config = dict(
    train_examples=145000,
    horizontal_flip=False,
    cutout=0.25,
    stem='deep',
    targets='nearness',
    init='xavier_uniform',
    adamw_lr_other_params=0.002,
    max_grad_norm=3.0,
    gradient_centralization=True,
    max_steps=7200,
    epochs=6.4,
    warmup_steps=210,
)
Rows from block 9 of a small model that predicts nearness at each pixel, named by matrix and row number. Rows with one number belong to one channel. Each number is 200 + 40 x the weight over its row's rms, rounded and kept within 0 to 999. All counts start at 0.
After each channel's rows are labels from the 100 images, of 14976, where the channel reaches its highest value: "responds to" is what is common among them. Only what is clearly more common there than usual is listed. The data: rendered roads seen from a driver's seat, with toy cars, trees and houses. In brackets: how many of the 100, against the usual share in percent.
# convs0: first 3x3 conv (model.blocks.9.convs.0.weight, 160x160x3x3, each kernel summed), inputs 0-159
# convs1: second 3x3 conv (model.blocks.9.convs.1.weight, 160x160x3x3, transposed, each kernel summed), outputs 0-159

convs0.90,226,211,188,250,190,252,172,186,201,223,245,195,200,216,192,190,216,162,218,196,250,220,201,172,174,224,207,184,180,150,237,252,171,172,195,250,208,262,180,307,117,222,215,196,223,213,210,217,263,222,226,190,112,171,144,149,204,209,163,132,240,289,227,212,220,196,258,162,198,213,246,185,189,197,188,201,163,214,120,203,201,169,170,216,171,172,162,166,234,262,172,204,191,151,262,244,202,177,134,147,269,125,186,229,259,222,250,226,237,112,182,271,208,168,190,152,173,228,195,225,157,218,196,162,224,189,212,204,233,72,173,294,202,253,241,163,195,146,227,131,97,216,252,203,163,143,198,282,177,214,243,231,145,160,172,230,234,244,203,186
convs1.90,200,142,171,203,196,184,193,241,145,205,196,253,153,176,162,222,189,197,180,194,172,192,174,258,205,204,163,233,199,139,249,214,75,162,223,153,213,139,251,176,242,176,210,211,233,171,182,264,141,217,185,190,223,153,258,267,240,128,165,241,198,154,173,223,232,233,197,246,139,226,170,267,220,179,176,211,243,154,198,183,164,244,204,182,217,206,175,275,60,209,223,197,178,209,157,168,214,235,196,229,192,281,204,216,254,147,201,194,149,242,247,160,264,190,159,107,196,179,189,151,180,208,266,322,211,203,177,246,180,204,249,191,221,189,206,230,145,286,201,226,200,252,161,196,186,232,233,163,253,202,153,144,165,250,237,178,121,184,182,222
responds to: truck (100 vs 54.9)

convs0.4,253,93,242,220,253,194,276,136,125,243,191,102,169,226,250,222,206,185,222,217,166,156,219,186,246,179,183,255,246,170,218,167,205,163,279,154,243,206,212,140,194,224,194,241,159,220,206,229,136,219,233,322,222,177,182,199,200,217,199,159,171,177,246,150,160,167,218,228,289,198,268,315,196,165,188,172,236,219,225,200,228,190,204,154,239,181,214,163,150,200,220,172,155,157,210,198,161,230,160,156,148,219,185,260,222,197,195,188,136,274,213,228,186,197,180,186,217,154,264,180,169,154,228,196,199,231,125,224,165,227,174,251,196,254,181,223,257,239,223,202,221,175,235,180,172,198,156,135,152,207,163,223,218,131,187,251,216,168,276,122
convs1.4,105,285,201,207,206,222,186,256,247,114,198,254,223,142,153,161,193,179,153,215,200,247,250,235,229,260,194,192,248,246,191,280,252,216,185,210,217,227,134,214,123,194,169,111,238,205,278,191,198,191,156,91,227,176,202,196,186,191,192,192,189,193,257,218,194,156,191,183,216,210,138,137,198,225,251,180,228,240,206,279,188,215,184,184,196,236,242,204,140,221,247,165,178,212,211,273,230,210,266,276,202,178,152,154,230,230,183,229,198,203,160,151,226,246,207,195,183,289,198,152,195,169,150,181,251,197,289,167,178,167,221,152,195,248,231,206,153,148,156,176,162,232,143,275,172,205,221,258,185,204,228,181,214,225,264,147,210,272,154,232
responds to: truck (96 vs 54.9); vehicles: two (70 vs 41.9)

convs0.99,211,196,260,203,144,210,107,162,173,131,207,157,157,127,174,137,164,220,182,284,220,224,208,193,195,236,162,192,208,99,202,237,243,189,200,154,216,260,153,219,260,207,158,181,167,178,193,191,188,162,199,280,272,223,152,228,175,178,190,107,224,226,233,203,163,263,162,188,110,217,261,236,184,225,187,211,220,207,174,183,208,214,195,145,212,239,224,218,207,119,179,245,226,195,207,228,153,182,255,209,246,183,247,163,214,261,192,243,270,257,236,201,174,141,206,153,237,134,206,196,220,209,207,132,209,163,142,125,220,175,234,247,230,182,251,206,133,201,238,267,202,172,232,175,158,136,184,199,193,147,237,183,180,246,269,307,178,199,254,212
convs1.99,221,210,134,210,172,231,262,170,215,266,265,182,199,208,197,185,227,137,183,117,181,100,214,260,250,164,185,233,204,183,181,267,218,185,283,287,222,228,213,219,245,222,180,228,236,193,186,205,226,195,164,215,221,180,304,221,210,224,169,207,270,272,245,215,227,243,203,232,201,224,210,268,289,206,189,198,199,234,275,205,254,256,227,258,207,217,191,153,158,254,105,249,191,178,179,190,229,248,212,210,235,168,300,275,211,225,181,191,251,161,223,232,171,252,165,203,171,231,203,234,153,209,191,172,202,153,118,196,178,218,227,250,202,246,244,286,247,202,149,242,203,250,230,154,240,192,264,219,181,185,145,225,199,230,198,252,201,269,217,201
responds to: lamp (62 vs 29.8)

convs0.107,192,228,205,210,194,180,240,282,159,214,167,139,226,147,154,216,191,245,200,222,167,180,194,181,208,146,195,246,217,168,194,213,193,179,188,221,94,197,188,205,227,199,164,188,132,85,160,230,196,212,214,220,179,207,127,253,210,215,223,145,241,268,227,195,139,141,172,168,170,208,120,257,173,274,157,238,196,212,155,164,225,223,256,121,190,237,181,253,190,166,208,189,289,250,215,247,149,210,193,250,240,168,193,262,197,210,168,201,216,158,268,204,284,212,168,100,223,189,210,228,199,261,215,190,160,214,259,286,186,188,211,122,181,155,162,246,160,256,235,214,218,164,217,192,170,170,163,202,259,255,159,154,246,192,285,165,257,197,190,229
convs1.107,154,188,197,200,234,212,201,126,174,232,180,216,205,245,166,192,144,134,225,182,207,167,222,222,220,210,242,163,204,199,200,212,234,220,198,250,243,228,184,197,237,261,166,257,240,237,189,249,167,212,184,179,270,240,219,153,177,177,263,187,154,160,149,193,199,290,145,251,236,217,292,171,170,118,270,229,236,203,251,157,253,174,123,215,225,228,240,160,221,191,219,217,184,189,136,194,143,183,162,185,202,146,177,140,187,176,246,232,138,158,176,231,188,189,189,337,181,215,169,174,117,169,166,170,258,198,170,170,257,146,203,245,238,178,226,202,258,150,236,184,176,247,209,139,242,266,237,202,100,116,143,244,151,193,186,219,188,227,221,180
responds to: lamp (73 vs 29.8)

convs0.132,169,181,147,210,231,300,225,186,99,257,279,157,156,240,124,178,256,205,223,145,193,177,247,134,189,175,198,183,172,147,196,224,200,196,269,207,254,265,233,225,238,203,169,181,220,116,132,207,230,174,176,226,145,162,176,246,135,192,167,223,196,244,162,168,172,252,219,230,249,208,212,192,263,180,218,239,258,194,183,199,215,217,183,278,174,144,208,212,202,191,205,179,206,227,219,215,150,212,201,185,288,119,215,221,198,284,177,225,220,165,146,193,245,148,159,156,205,227,221,220,206,310,210,227,236,205,178,234,221,218,108,143,178,202,186,233,185,168,273,184,208,182,201,175,180,156,142,250,122,168,130,220,227,215,131,228,201,219,218,263
convs1.132,191,281,205,146,222,204,209,204,184,165,223,199,233,166,221,239,198,193,205,194,148,173,202,194,169,187,183,281,226,165,238,152,215,218,194,208,213,130,147,117,169,126,203,224,159,210,218,277,282,147,136,172,229,272,187,210,261,230,259,240,150,151,240,205,209,236,199,152,197,228,239,243,212,210,179,224,200,137,260,207,158,211,175,193,178,144,217,188,213,189,195,223,225,208,199,176,244,318,241,218,219,182,161,191,214,207,196,170,173,231,263,217,89,197,199,227,210,198,229,202,139,128,174,169,167,255,270,220,149,165,215,166,224,146,169,145,225,138,187,251,163,255,328,214,154,170,164,249,281,219,168,147,212,274,176,214,204,195,190,259
responds to: lamp (77 vs 29.8)

convs0.1,221,186,192,188,243,224,321,182,247,189,193,273,216,188,185,185,114,151,250,234,255,161,219,201,199,194,179,159,203,146,168,194,183,145,216,147,151,187,138,221,221,177,232,203,186,170,202,223,179,272,248,133,159,134,96,151,172,180,254,114,176,234,177,164,207,208,146,239,148,190,212,167,273,175,194,198,183,209,243,276,245,209,144,219,162,217,224,246,173,221,170,247,237,209,253,242,159,156,206,215,218,195,227,177,196,262,233,229,181,188,240,271,218,271,231,139,208,162,161,259,161,213,262,181,259,170,215,172,206,232,232,201,234,132,177,213,172,201,180,120,218,261,210,159,164,185,144,149,181,256,150,153,206,284,249,168,203,225,240,238
convs1.1,203,166,211,217,181,158,193,185,232,252,174,240,143,235,192,194,155,278,126,245,168,223,209,177,220,179,200,197,212,207,237,144,219,255,176,215,165,155,162,176,143,234,202,181,189,165,210,215,167,197,196,70,238,218,55,206,205,244,175,104,189,164,160,78,192,200,193,197,186,190,160,202,263,213,201,163,273,176,243,169,189,254,272,212,65,138,238,233,169,257,215,151,188,195,173,185,198,154,165,229,178,194,151,147,241,198,210,178,207,184,222,157,174,222,237,310,230,233,181,188,209,192,269,194,208,142,165,207,151,213,218,137,206,233,185,224,213,225,224,179,232,188,200,210,173,225,111,162,200,219,180,214,198,266,195,165,207,144,214,204
responds to: house (75 vs 31.6)

convs0.71,151,158,251,179,210,149,159,226,96,227,204,234,214,232,99,200,185,179,216,138,145,226,258,223,244,188,166,161,142,94,246,207,214,152,200,208,172,241,146,201,249,155,173,305,196,197,206,206,215,188,244,263,203,198,115,214,242,247,194,193,191,243,156,262,229,210,216,253,164,210,200,231,266,153,208,246,225,156,194,158,218,241,235,214,188,228,146,199,197,157,230,206,149,215,206,203,198,202,250,182,230,250,211,221,128,178,201,230,136,116,185,196,240,198,255,181,178,169,190,175,247,176,209,235,209,192,207,245,214,268,265,195,159,173,196,235,213,193,291,202,216,271,118,133,193,157,173,237,199,247,150,178,178,154,172,228,269,171,170,115
convs1.71,149,217,135,244,202,156,225,186,118,150,210,175,196,217,167,223,247,215,205,252,222,194,201,219,175,151,213,255,208,154,204,204,192,225,259,189,227,207,199,189,161,186,204,230,214,152,172,239,199,215,233,170,161,245,248,177,180,221,174,269,214,238,244,197,132,253,226,157,219,224,263,161,153,234,209,265,221,239,239,243,199,143,165,199,231,186,253,204,267,152,182,183,216,234,229,213,241,242,195,153,194,217,187,209,241,254,232,205,305,140,310,263,147,213,104,283,141,256,169,176,175,216,199,188,179,158,239,154,198,147,152,223,287,213,190,159,159,213,106,213,167,212,318,215,155,260,164,181,150,135,232,186,216,186,171,186,229,258,214,204
responds to: lamp (91 vs 29.8)

convs0.159,167,214,226,182,210,216,262,142,211,179,220,109,221,220,197,233,209,191,160,129,189,171,177,266,156,196,200,217,224,266,235,183,164,195,199,250,201,189,233,141,189,169,156,148,204,197,208,182,194,188,280,157,147,255,245,187,192,193,236,190,210,200,236,212,205,233,224,118,277,128,232,164,241,248,184,286,201,139,194,202,237,245,191,151,179,233,204,267,220,179,98,225,144,209,214,185,184,165,204,150,242,199,219,122,228,218,225,201,213,143,134,230,193,192,238,278,204,157,183,214,181,307,187,192,173,185,225,168,169,335,201,216,192,190,187,204,231,217,223,238,210,234,228,225,249,152,156,156,179,196,63,222,200,217,170,294,206,177,156,167
convs1.159,251,151,181,232,216,199,148,231,256,178,173,281,181,153,195,105,201,180,224,227,229,245,196,234,228,175,168,198,182,187,204,212,269,200,200,143,207,216,187,232,197,280,168,250,184,199,184,249,224,161,111,264,246,157,167,197,210,305,222,220,184,206,182,207,151,144,210,296,202,208,201,190,170,150,151,146,238,244,206,146,159,228,233,256,173,199,186,127,155,181,233,157,177,186,204,224,223,243,158,215,193,199,189,168,211,253,189,147,198,180,246,229,269,245,111,149,218,222,233,220,173,106,211,221,240,180,239,219,251,119,131,211,194,226,212,226,157,176,189,169,175,134,160,173,125,271,207,266,177,185,256,138,203,140,232,142,167,193,258,226
responds to: vehicles: two (69 vs 41.9)

convs0.158,223,127,211,275,211,154,277,174,245,227,185,210,220,186,242,248,176,220,148,242,215,201,208,170,224,169,205,195,251,173,148,239,215,172,142,285,139,282,168,234,270,185,220,157,187,159,176,176,132,274,191,174,221,290,190,208,174,171,166,90,155,209,273,212,202,162,92,203,152,243,198,218,186,260,162,244,232,239,177,185,195,191,201,101,209,214,188,207,192,221,198,212,190,207,202,262,95,207,241,183,223,220,182,168,177,253,197,202,169,232,169,113,196,165,235,208,189,182,180,230,194,241,176,203,245,199,170,245,160,282,247,183,200,167,178,228,146,209,252,228,137,185,248,203,229,223,211,238,172,197,85,183,235,184,189,185,210,154,247,247
convs1.158,225,244,163,105,237,303,212,173,152,207,226,140,227,205,208,167,227,162,157,162,208,186,220,209,252,227,237,189,127,198,212,209,202,182,241,164,226,185,179,120,220,232,145,166,257,219,212,242,242,169,269,158,164,193,206,211,221,221,166,187,218,205,176,169,242,208,224,146,233,158,202,181,247,180,296,254,208,172,283,141,219,258,215,238,171,239,273,209,208,168,217,215,196,261,219,221,215,172,122,221,291,201,189,226,279,266,220,176,210,169,188,167,163,197,152,275,176,246,173,207,131,136,213,166,214,169,198,216,265,201,158,191,177,202,226,255,247,113,197,135,225,259,183,115,240,222,214,148,127,184,174,164,135,223,163,225,229,246,171,169
responds to: vehicles: two (85 vs 41.9)

convs0.116,258,230,209,186,249,213,141,227,214,183,169,89,261,193,194,193,213,193,261,177,151,174,211,223,163,258,272,203,173,59,217,232,238,150,210,197,205,183,187,245,184,177,171,194,193,243,221,241,189,157,280,190,209,173,217,148,265,167,217,188,202,252,162,164,186,161,193,207,172,116,254,193,206,163,169,155,237,176,195,215,195,239,132,115,151,226,303,163,229,234,150,231,265,222,182,239,221,226,204,189,185,185,161,179,195,211,202,269,193,179,148,225,241,196,130,178,226,126,220,282,198,216,172,196,257,181,157,188,233,187,203,211,269,149,127,183,250,179,216,147,228,193,184,231,200,158,173,168,210,159,219,177,204,308,168,233,237,285,212,174
convs1.116,142,191,288,249,238,190,290,197,143,230,295,215,209,205,162,179,236,241,128,215,184,238,226,155,275,162,202,188,212,184,146,156,147,158,192,176,148,248,144,180,232,187,145,239,246,107,183,182,240,246,215,217,221,248,229,246,116,226,184,215,178,175,231,262,241,242,223,169,227,223,248,198,217,220,206,267,130,214,133,198,200,161,190,220,274,295,129,244,235,193,170,168,171,158,242,172,154,187,273,188,221,154,243,224,186,230,206,127,250,140,245,219,194,221,255,188,164,225,247,200,205,243,294,172,165,238,217,171,122,247,203,200,184,218,197,199,167,194,197,263,195,211,239,156,185,167,219,219,233,151,209,212,207,205,139,185,197,173,151,223
responds to: pine (100 vs 28.4)

convs0.104,191,194,194,168,172,180,186,237,196,252,187,214,215,211,134,225,210,211,211,244,195,207,212,226,212,171,180,284,204,196,185,211,241,140,220,201,240,274,190,215,167,200,198,153,213,125,233,221,137,226,185,114,167,237,276,162,208,128,209,133,140,176,228,204,217,299,78,246,182,141,233,198,249,212,140,245,217,151,225,168,221,193,188,192,205,271,238,236,192,235,193,172,228,283,212,175,164,164,260,183,172,162,186,198,181,202,161,209,131,198,213,175,221,123,126,233,191,222,164,225,198,213,216,248,260,130,154,198,304,196,172,157,206,207,235,234,258,140,237,215,184,220,184,209,197,131,228,203,117,204,158,217,240,275,201,292,261,207,149,177
convs1.104,225,155,195,194,235,267,141,162,269,166,267,200,218,211,222,157,211,208,161,172,160,222,195,202,172,178,173,147,177,230,205,163,138,192,161,189,205,125,234,117,212,195,245,278,163,223,204,178,192,157,179,275,205,202,176,150,245,319,199,208,208,183,194,180,230,150,226,228,240,210,211,194,213,217,290,177,176,149,165,246,234,233,208,202,196,154,182,154,194,159,195,255,165,92,233,205,180,234,137,171,252,221,194,182,232,257,224,220,218,164,144,247,235,205,234,146,209,169,220,214,236,249,183,138,258,228,165,282,237,158,162,269,172,196,203,205,192,212,215,160,240,138,232,136,113,256,138,214,202,238,226,203,272,152,194,152,125,155,238,263
responds to: truck (83 vs 54.9)

convs0.153,228,179,243,196,237,210,194,264,161,140,197,216,155,181,173,269,172,191,236,273,156,220,215,162,232,264,201,218,198,133,284,224,191,153,192,219,145,241,235,240,185,209,218,151,151,105,218,194,176,170,159,246,181,274,286,192,151,186,235,292,212,188,223,262,156,274,138,265,173,154,181,267,210,240,156,197,173,204,209,162,190,177,175,127,226,205,168,212,219,191,242,212,230,193,185,229,134,179,240,120,172,225,252,202,168,161,244,239,214,161,199,185,202,190,209,259,203,173,191,174,222,150,137,238,216,270,190,236,170,146,136,248,206,175,161,215,172,180,194,229,217,232,212,146,228,213,140,328,229,196,209,212,195,181,282,117,198,159,209,173
convs1.153,151,216,202,212,248,204,226,155,246,175,172,220,154,243,262,141,130,228,186,155,206,115,229,229,161,128,184,203,248,272,123,148,180,196,162,148,215,145,170,184,187,126,159,155,201,229,149,226,167,191,197,198,237,165,210,159,236,195,177,127,184,139,194,201,230,118,145,124,223,212,167,106,151,163,249,184,195,209,192,215,201,223,212,266,213,132,222,183,248,171,193,171,141,190,174,149,238,176,110,200,158,180,201,159,200,254,177,138,155,260,212,136,198,237,183,168,139,189,241,111,156,215,239,127,154,178,178,228,246,204,202,160,129,224,245,183,218,261,230,183,171,138,174,208,164,201,201,153,206,202,231,199,245,214,263,156,146,194,188,186
responds to: truck (100 vs 54.9)

convs0.120,166,235,143,275,204,297,158,146,198,209,191,259,170,168,170,225,213,240,234,263,254,201,162,239,199,168,231,209,229,166,257,230,206,174,174,218,261,208,156,200,186,220,142,218,194,143,210,204,142,203,188,187,205,221,161,221,160,160,168,191,216,253,151,258,103,210,232,123,211,154,193,140,246,174,303,103,234,258,265,219,231,218,221,212,166,129,206,225,193,163,207,120,178,304,204,224,218,167,182,240,251,158,246,124,175,246,145,252,223,164,232,213,204,203,154,177,218,213,194,181,161,193,170,203,223,129,151,200,246,197,194,198,235,185,207,206,173,185,176,160,202,212,146,181,164,202,119,230,226,192,239,232,265,224,319,239,177,220,178,196
convs1.120,200,158,202,200,202,212,256,278,180,219,188,222,289,229,268,187,147,184,215,203,172,213,158,228,239,285,221,236,215,226,121,203,156,290,304,195,199,217,214,167,213,194,238,204,183,236,166,174,156,194,199,212,195,171,186,240,252,202,236,278,232,150,191,124,180,115,173,267,243,167,183,239,215,174,187,220,203,234,164,268,191,203,200,170,240,161,194,223,309,199,222,220,203,219,170,184,199,235,122,151,220,265,233,140,212,184,248,197,149,274,235,188,190,179,210,157,176,268,163,138,245,181,217,260,222,221,180,300,234,201,186,218,169,195,266,189,261,235,200,169,275,194,227,202,194,161,161,276,268,180,193,202,171,213,198,189,257,132,266,187
responds to: truck (89 vs 54.9)

convs0.86,151,170,227,213,194,187,231,227,44,195,259,124,179,183,144,181,251,173,199,146,169,162,246,195,186,176,192,237,166,53,263,205,174,208,245,241,223,232,210,139,180,224,148,204,188,159,200,169,196,213,203,297,204,220,172,160,215,171,254,205,198,265,185,227,209,216,278,190,134,204,189,207,220,177,197,181,232,132,241,193,175,252,184,205,196,126,206,249,200,172,179,214,204,175,195,214,210,219,266,264,221,224,252,188,191,177,213,300,199,188,231,223,172,169,199,282,169,189,236,204,173,215,223,212,254,193,223,182,268,194,197,309,176,170,210,246,157,154,140,245,120,232,179,188,169,224,249,142,166,189,228,178,190,153,154,233,190,249,239,153
convs1.86,252,219,193,122,169,206,210,195,143,167,209,168,147,180,193,202,230,232,181,237,232,191,159,161,193,218,202,182,141,114,175,223,196,177,246,238,202,220,166,246,212,171,258,182,195,163,178,210,232,222,230,176,200,174,239,243,242,207,217,226,182,158,158,166,202,282,180,214,294,221,236,255,227,233,162,279,240,169,169,221,129,190,239,171,175,227,252,177,248,222,161,106,204,273,237,181,160,188,184,156,215,193,190,266,209,240,193,167,280,120,239,218,211,181,216,213,156,264,184,232,166,204,210,173,192,173,187,297,146,202,163,160,300,129,162,237,270,166,203,196,215,227,278,208,125,194,119,210,181,169,197,98,163,251,134,204,220,227,149,228
responds to: lamp (92 vs 29.8)

convs0.12,224,221,196,233,201,193,162,237,151,204,148,209,215,200,220,164,172,227,261,214,233,230,230,102,258,192,226,190,134,230,180,210,193,221,199,204,194,237,147,235,203,204,182,203,160,175,151,246,202,184,214,196,186,157,180,209,200,205,240,211,245,245,215,288,198,267,216,193,192,222,229,197,192,203,248,401,262,142,137,228,179,188,245,186,162,153,188,262,188,241,199,202,212,136,202,248,203,147,221,240,282,150,190,285,165,164,153,232,192,76,208,181,223,214,179,166,160,173,214,196,189,172,157,166,252,239,255,207,165,122,204,185,174,170,173,251,161,181,244,173,162,191,171,247,208,184,222,213,141,183,171,147,175,217,130,164,261,212,141,255
convs1.12,219,233,156,181,273,189,187,230,300,217,258,191,212,162,233,212,170,199,190,165,136,190,181,303,185,160,205,196,218,258,222,148,136,197,191,216,202,173,257,188,184,181,202,157,269,180,200,254,230,196,148,219,168,199,211,173,217,173,180,173,206,163,146,119,214,128,167,218,191,147,178,144,187,191,171,92,96,203,163,235,215,183,183,250,171,171,209,224,242,170,164,131,206,231,225,198,212,275,137,171,146,156,161,154,232,230,190,184,232,360,167,195,154,185,223,198,150,135,244,189,210,168,157,193,205,195,227,232,233,281,224,235,176,247,198,195,197,213,202,241,241,198,167,272,198,198,147,196,279,183,233,181,192,161,281,236,167,196,179,203
responds to: vehicles: two (68 vs 41.9)

convs0.63,139,190,248,210,251,226,188,149,215,237,198,201,279,180,190,232,224,178,183,148,247,174,139,252,213,203,189,256,282,208,172,212,123,157,194,182,194,183,191,218,199,211,221,179,182,179,187,201,201,206,216,231,240,183,228,173,177,193,205,154,188,255,268,220,53,183,149,154,151,141,195,188,228,199,219,252,320,238,156,149,248,195,219,87,174,144,161,226,257,202,169,240,252,257,199,207,178,231,201,193,233,210,197,195,218,261,182,206,267,175,234,255,168,140,179,227,176,230,202,222,207,170,180,155,243,161,143,212,94,241,122,195,263,162,166,198,165,260,206,276,214,208,261,173,175,186,248,181,160,177,176,159,193,248,261,235,223,167,183,167
convs1.63,248,267,197,166,221,164,286,172,154,162,192,166,142,233,189,170,214,208,199,167,143,189,255,165,232,142,202,145,141,193,212,184,223,239,137,161,153,186,201,132,187,152,120,210,166,110,163,275,221,209,208,151,216,226,165,180,158,216,211,159,220,150,109,175,325,231,217,189,230,239,264,149,184,244,168,179,150,166,297,225,156,151,173,237,170,233,169,175,166,208,173,261,200,106,219,164,193,168,238,182,205,192,208,193,179,169,196,174,176,145,201,116,261,274,246,222,180,183,172,133,181,260,248,193,186,222,200,172,207,227,276,200,173,172,172,257,173,126,238,160,193,182,207,177,239,165,175,168,154,157,165,175,194,192,162,205,193,214,175,222
responds to: house (83 vs 31.6)

convs0.52,244,206,240,197,159,155,201,161,170,142,191,120,202,187,167,276,172,197,171,149,143,274,198,214,223,134,194,211,216,210,228,194,203,212,152,148,168,190,172,290,235,204,219,194,148,243,191,205,155,238,197,246,150,231,224,130,258,276,211,273,163,264,230,213,147,95,202,146,179,231,249,182,190,205,191,160,164,247,210,138,177,259,199,160,223,166,202,194,200,199,190,240,226,191,298,260,220,196,170,206,214,196,206,192,227,197,192,165,214,198,130,205,159,255,172,200,202,170,199,208,169,179,190,139,178,268,248,166,144,267,207,231,253,191,183,236,204,266,200,223,243,248,217,77,316,200,125,212,173,166,273,229,163,181,175,219,230,172,224,226
convs1.52,226,192,200,175,190,181,164,155,216,326,172,188,238,196,207,169,231,221,208,209,271,190,237,164,162,229,187,236,185,298,151,215,175,131,222,231,216,253,152,181,181,155,228,213,221,170,231,191,200,154,239,180,231,186,194,249,162,174,134,169,239,201,227,129,244,229,207,265,163,218,156,177,219,268,170,165,299,241,175,217,226,161,234,216,184,282,263,170,181,178,160,228,189,196,150,191,244,288,238,202,185,214,158,176,182,231,232,209,248,175,287,212,136,147,260,212,212,145,260,239,179,211,182,234,201,165,280,177,234,241,197,177,145,170,263,199,262,216,218,177,173,190,153,271,161,194,279,154,249,258,163,213,182,164,170,189,256,210,169,293
responds to: house (91 vs 31.6)

convs0.125,190,253,252,167,156,161,139,146,181,276,200,150,177,232,123,190,155,193,168,204,183,226,239,236,207,144,257,208,233,222,215,231,161,164,170,197,221,239,226,194,203,158,201,157,207,241,140,228,196,222,255,195,157,155,131,183,214,240,244,137,194,254,204,101,286,218,201,220,244,171,232,175,214,245,193,201,196,189,183,191,252,163,166,190,159,170,195,191,249,211,226,227,207,172,208,210,143,207,282,254,199,246,189,178,231,173,222,234,190,170,161,245,219,206,214,158,287,192,182,213,220,192,246,262,223,182,197,197,291,384,215,186,187,179,137,202,164,225,201,120,173,179,219,104,185,191,126,162,134,187,208,132,246,193,207,196,219,249,221,185
convs1.125,198,163,213,282,260,224,356,212,202,115,157,277,223,182,244,170,167,194,226,216,230,236,186,207,190,221,138,202,191,244,168,206,257,241,205,197,216,144,132,209,226,257,165,221,157,195,249,214,203,219,229,212,258,188,186,158,189,222,216,141,238,169,226,201,124,189,186,218,231,214,163,195,217,179,160,190,235,215,285,143,191,242,157,229,187,222,239,233,174,138,175,198,255,294,202,219,241,172,186,148,204,162,155,179,210,190,182,128,138,276,247,205,306,239,175,323,156,221,227,219,206,234,271,149,166,189,209,178,160,118,202,246,209,241,227,209,187,194,233,174,192,200,185,204,211,195,222,255,239,198,235,200,234,219,219,143,171,163,256,166
responds to: vehicles: two (69 vs 41.9)

convs0.92,165,160,215,189,206,288,141,130,231,237,243,175,215,214,229,144,178,174,216,147,218,224,211,285,205,180,170,213,135,241,213,276,157,209,240,210,226,197,209,200,246,245,181,200,234,157,200,216,108,129,223,223,184,231,217,195,198,200,132,230,140,181,233,177,164,168,135,146,269,166,213,201,237,206,182,293,212,280,219,206,244,190,148,149,189,225,216,120,224,176,212,221,197,166,224,248,198,202,161,129,246,229,256,266,263,257,276,125,228,166,141,234,158,180,258,170,226,216,197,285,148,232,206,172,163,189,215,160,157,227,133,209,224,268,179,185,204,187,206,245,164,221,191,185,211,194,108,181,167,196,171,177,266,182,137,181,177,193,258,149
convs1.92,245,234,181,208,147,129,226,171,168,157,131,163,176,221,218,225,167,170,221,168,213,224,205,202,175,193,229,205,283,208,142,197,234,222,168,187,210,174,159,257,198,209,215,164,211,267,189,180,266,237,175,203,194,183,255,175,199,219,225,206,305,196,133,229,161,208,131,146,192,205,177,155,185,259,163,168,208,225,178,265,203,138,210,127,185,163,200,240,199,204,199,216,273,249,238,237,266,221,206,274,225,211,144,202,182,208,143,206,115,236,271,242,261,196,192,146,231,205,233,208,259,196,147,262,225,223,181,127,257,220,264,227,185,149,182,108,125,188,257,185,251,190,150,255,232,170,300,185,243,244,180,163,214,122,146,195,238,238,184,212
responds to: house (79 vs 31.6)

convs0.79,178,204,133,167,231,183,276,273,87,290,209,189,156,239,189,208,222,166,185,144,207,163,268,155,184,142,156,103,197,159,207,183,248,122,225,211,233,218,252,147,233,201,220,222,140,238,152,254,228,234,204,249,150,187,141,150,146,195,189,286,237,259,177,190,239,212,288,159,186,133,200,164,210,241,206,216,171,244,235,178,264,197,147,233,198,189,219,246,190,217,208,208,199,187,215,191,274,220,181,163,239,224,223,186,254,200,123,189,273,203,173,217,227,295,294,209,231,263,204,221,161,203,177,250,232,155,209,176,225,165,210,150,204,188,207,242,185,206,272,186,167,185,194,178,144,117,209,209,196,215,178,156,177,143,176,223,211,197,177,185
convs1.79,141,193,259,232,218,170,165,224,180,151,215,213,229,203,184,216,216,239,187,245,108,259,149,221,213,221,236,281,216,148,216,205,212,246,241,223,245,185,135,211,156,179,228,160,186,201,196,203,201,191,197,157,213,249,109,267,260,245,167,151,198,199,191,154,170,236,126,161,156,327,222,240,163,189,184,233,252,195,165,155,125,231,213,182,146,173,192,196,175,225,191,216,148,237,191,255,162,179,189,231,199,203,215,228,116,176,314,274,136,144,249,165,174,140,108,174,154,148,194,186,219,143,198,197,238,171,192,237,149,148,162,153,171,178,188,174,216,170,186,189,270,254,283,209,206,234,161,202,189,222,222,170,248,219,205,199,214,152,260,184
responds to: lamp (99 vs 29.8)